config = dict(
    dataset='struck, bounced, scraped and rolled objects made by modal synthesis',
    hop_length=160,
    init='xavier_uniform',
    beta1=0.9,
)
Rows from block 4 of a small sound classifier, named by matrix and row number. Each number is 128 + 24 x the weight over its row's rms, rounded and kept within 0 to 255. All counts start at 0. Numbers have three digits each.
After each channel's rows are labels from the 100 clips, of 14976, where the channel reaches its highest value: "loudest" is the band of the loudest frequency at the time of the peak. Only what is clearly more common there than usual is listed. The data: struck, bounced, scraped and rolled objects made by modal synthesis. In brackets: how many of the 100.
# c30: last pointwise conv (model.blocks.4.c3.0.weight, 320x320x1), inputs 214-319

c30.197:173112116118142123148123134112160124166126143100119107101147167149118145192090101095140146100122126073100163112143120092135084102128149139104118094108150097127132131090095137137123126128092095143141116124103146126130122117149123110106120108085123103138107114112157075134071111130093146101090176135140116119118105150150
loudest: 250 to 500 Hz (40)

c30.202:117141082168124148163144108143150098100100143140147153133164111137135102148143120129124117130137151164128128121106098130136154157134121127086163171147102110113150150129169147113162142163160111116122143172178102151103173134074115131167176156173137182094146140113109149124172112077151127153139142100104172107151162121144
loudest: 1000 to 2000 Hz (31)

c30.141:107114119127125124157130100137122092103105112137114128124115087094113103139149157107111118139109103138099142105118110105133141155115093105100140109122086117133119129120156157104175146118131087085111124117108131124107121134103098126147098152147126131101143114116097144119140133106130123133139104107131110090129121137110
loudest: 250 to 500 Hz (44)

c30.114:119104080146101142130138138106146069088125132110144130133155127131141095135121142155118081086102151128120118108073098159097137144129113106092143133131107114122136103138173116097109115123130095090087150132142104151106122135111092142146129174165114130106119096090120154126169096112145104145123135063121132114118130128150
loudest: 1000 to 2000 Hz (28)

c30.1:115136134131093130167080118137118149161135083114118146159114106104127155084144155092096148088149090137147161172146140112117128132085144106110132084095121136147110108100129165148149192100110134114118132098112168118135085113116132121151107144121100089129157110123115142170139105131116162118134133174167105100114101146127
loudest: 2000 to 4000 Hz (27)

c30.280:146151145130152134178130164158081157167175097173135153190102124110141155091166113125125142157146117150168090142155104132148179166142144132129160102144147153142142113172110144128168162124149163134147135131101159131127121172136141099132136123107154119129171096131118112138135136144161158121170139131081137182155116131125
loudest: 250 to 500 Hz (42)

c30.204:126111143084132110116135121100114116131118139096122111066127145139134114137101119108108139121123113099143145135130142096147097085135115100123106124099129154116105131110135145118144148113092098119125145124109131142115109091134120119136098117105111104090107087117140136175099143134073128129091131114115122097100102138121
loudest: 500 to 1000 Hz (52)

c30.239:139115105159131139153107122122121093111134142096113104147126123141127125093118139170121115082122160157134116123103139191104174185138127095126133109107129117152117107161201116118127117115142138110086119145090101147126130142109089185169111174188124128103127066153123166145196091120160121145155106127109116137102123115136
loudest: 1000 to 2000 Hz (28)

c30.233:093125128134225156158107127151130152123172140156107157176138092156140169078152123113122199119131116140103126103137176160125131123122114147129108156125144157169140129142116106153122112101125129135157103143129120129145134123118094154140164138145163140157125117192129118135144109141100159126145115138143113152146138125119
loudest: 1000 to 2000 Hz (25)

c30.6:158113106162127142139106157116170114161098115087083153114147140149139123130122169141120150118180124152151121177150148126131143157125171125106128124105116140157121138134158172121151192132125050143099147146129186150116137118116170177167122161109097131115167097140141161203127116123100143153141155107136132090111110147122
loudest: 1000 to 2000 Hz (25)

c30.313:131138216083092120117141113110072128137137100136127121100084115125131101080121108139118100198099110126154075163124065114181111127117100107188099084137140167129130149138128137154149130106118144125139102103105114126140089167149118112116114131150134102109106100098138101113122216160149117140127133133077100166122086070106
loudest: 250 to 500 Hz (41)

c30.308:126104140141122119125073118150121100147140123124116131116117113120090106116115140077062116114104056130152134133129096073125149124058118044098149112070061081134120119112129141084146146075132109065036134115109155095051081124115130084145083139139114103074145100081113129158119120107131123132124102094121071112121099131096
loudest: 250 to 500 Hz (40)

c30.63:155099083126123123140125118110144084099087123120148139114144119140119110127110146144122133110115144145122141138105116122120135144144144107106141147095104109121119110117159142093141139147123062109099160139115151174099122112091129145171125154172109130090125108122096153159179117105133126140139122108112147103106144138134
loudest: 1000 to 2000 Hz (29)

c30.151:102107108145109130151124083129140078089118109138134119118152084108092069157133155136114121132127115131102155106090136112121118129128099105098139142117106113124133121130137143120145136139142088085107132131155093132103127107102091114134142142135118132096135116128125149140141130107136095129120109092126116093132146116122
loudest: 500 to 1000 Hz (50)

c30.54:103129117162136163131105116145130100081134187137100145172158090154091105096151145154131103111144127151147125094103141145096152153120110116124128128149107135143130130108174127117107103117148132115119139136125094149110170156099079159172145162191124129115154090145146156149197088120145127130154108114106103117120163121100
loudest: 1000 to 2000 Hz (29)

c30.236:113109114143113142140119099137103090084141137129123158160142103109114103106130137157111081102093139138101116121072089168115183184123105095105146153131103121147158132157178122105119116155157123113105138153149097142119135129095094132158148165177143145110160088117137164139182122103152096157183116075084144125152149109127
loudest: 1000 to 2000 Hz (31)

c30.145:136117104119120148135114132156111112122114169136136165139165126137125105112149113136107105135126145126127113144125109126127131152138141100096157166159091115123173168119155138081128147178187123105089178168186122143105157140084129154162150143131141179080168136097120151140166127076140133183137132088098161131178166123134
loudest: 1000 to 2000 Hz (34)

c30.315:142156102150116120188136100158101095111130129156139164194120117126148112110171111152129103122111139160107109103106099127145166172134115140128149138133122128120131135160161149100142155121154119129116135124126124147132121153102103126161142168143138123111168099112128160111156145135137103140183111094080148146152140121120
loudest: 250 to 500 Hz (44)

c30.33:138114108139112070061128112143162120115133118105124106099083163097117132173101163116114139088125138163093179125148124123107109095128140122131145098077108124113085101082088099133095104134136116139132077095093121138134126119141154114091094095117109108129115151141112123106098100124090122133125127130170127127105097148118
loudest: 250 to 500 Hz (45)

c30.260:120128075160121129167139102160140102120125112142145135161114097133106112099136117124119116121129122139134132113124095128109129137135118134095153143108100128141153105114145131122124120128115116104109132126147128126104129144095133109169119146165147158127128121096116141141167095123135131138130126095131131125142151120113
loudest: 500 to 1000 Hz (58)

c30.153:090135166125127111154144091159065111128150121135128157155123118102138118114130138117117123193102131170123110144131098106158153160122101118143141110118117118118128115159126139116127156079165110117110099104117111126133093145130133109153118131144130101110161106110112135093143177151130127124163111104112120132136106094108
loudest: 250 to 500 Hz (40)

c30.223:127101092139157141143107122127125089129142119131136127154126084124119102097141130147086127097143122118130132149116142146119157155123131113095118136093087113148124107148168134081145138140121100103086149141132141132096111153077125129140107146137147137087123069135086168167156089105153136118160117114129152119120120137135
loudest: 250 to 500 Hz (46)

c30.150:126158129182119130167152083095151131104109133108167141129139147155138130134124163138143108118103143153112110080107112119114160163134100150144168127118146139105128104140197150146148141130122109132130096135135097166145155118130129121182150228190096143137124123108130228104172117147131091167147130122123124124123130123127
loudest: 1000 to 2000 Hz (31)

c30.8:124121119148120144152101118104107104091099136129103136160139109139111095078141120178109114121127141150142147138110131167131168162141125126102136119126135139145137112147186136118128140111108096108124132112107120170112106135124083188189139182200129097114154091136101173154184096127148120092163137111126137096111118140122
loudest: 1000 to 2000 Hz (25)

c30.103:135163135150141129114139120133112112082145111233166132163126151120155113184192127105125117124080155145128136093100106111109129106155096137117188138120125138123116105145128127126160125139108140135116106123150086163134143144132131090101126121137132123102120132118123132091131120111140091106129140093108152154115132127147
loudest: 500 to 1000 Hz (44)

c30.142:096136102146159144151110110168133133129150176136111136142145106134113161082131151154144151146125144147118142111132193149113152134134111122127157142138132158134136140144147112159138121127156112114135109142162123142150159118115083147159156153194157138147163104196087156120180128127129129137131093139154124115129161110111
loudest: 1000 to 2000 Hz (26)

c30.193:140111091147117124156110118117135088112084108135137148155128121121127110107139130133112145117121117141113130152108149120138149137130126117096138115116097120133106116147154142097159160123124086115106160126119135147091106128111115159167111183165118120097137087118092155161174108092124137115142119122104137087114139148129
loudest: 250 to 500 Hz (44)

c30.40:130100085133121083069140135149137141140127137105114110079101160113102112149081094130100146051137132139121148125154133114088087090124135124093100105100113131143105125081066090120097055135140138135133106126115159147122118111090130131078115059098120138148124142145091070123102084085115157136098123146166131142146119166140
loudest: 250 to 500 Hz (41)

c30.289:105133142161116131135135100142133091083106118168129135165125114128145087130154135119131084125071147138114114103087072107126139126121090109127153129125100129130145140144147141110124122114132112117109134143124110149128118152098094082119130129127136119103119127089113128092133124100157116126149116107103136114128117087120
loudest: 250 to 500 Hz (41)

c30.122:140140098147094139165123126133184118114088119146138137139129121138159136138141157139138150102134152124109129119131129124124136132132127124125170131129146130128125112112188153142144154129106093132114138124124144158125126151116120147202127200179130110120134113131108164171180106123109146123136157114146141101107134114159
loudest: 1000 to 2000 Hz (30)

c30.279:137136133145121120190147110157109139107115110178142135183116106115120118106170119137132116162127129166095124139138133113150192171158139156133147103109125149135119108173144132118137146129150106114126095101122139139143102138127141125150126153168131103114155076113128157126153156125144114114162118124082122125122099140141
loudest: 250 to 500 Hz (41)

c30.73:134163200134132120100154102146084145110157100149142150127142121118156139095136093121136116180113116114129057134123101136195141144132104120196128150162137138136166167160116140160139117136125145140157098140126104084146107137166135103079128107120145150143145133109172084081110213183156104148151150115068119159157153091132
loudest: 1000 to 2000 Hz (25)

c30.208:139114122133143109153136144138104113113145100161130143168123132111131125120175119136116121164118112161118129136121104128151159148135121135122171118136124143115121117178155145122153154101150123138135116136108130131123110144110143135149127161155154113118159103109115144134133140115117136125168135116097141133124131121112
loudest: 250 to 500 Hz (40)

c30.128:126114142158122130136120140147131123122124130119131129141135112141134126140103099151140105125101134157134138104106096105137174176114115124157136143120151130121132135155146104132068114105160115131133122129123112125119130127171129117120133141142169139119119111107172139136119146160137116147169140106119128126165118147122
loudest: 250 to 500 Hz (40)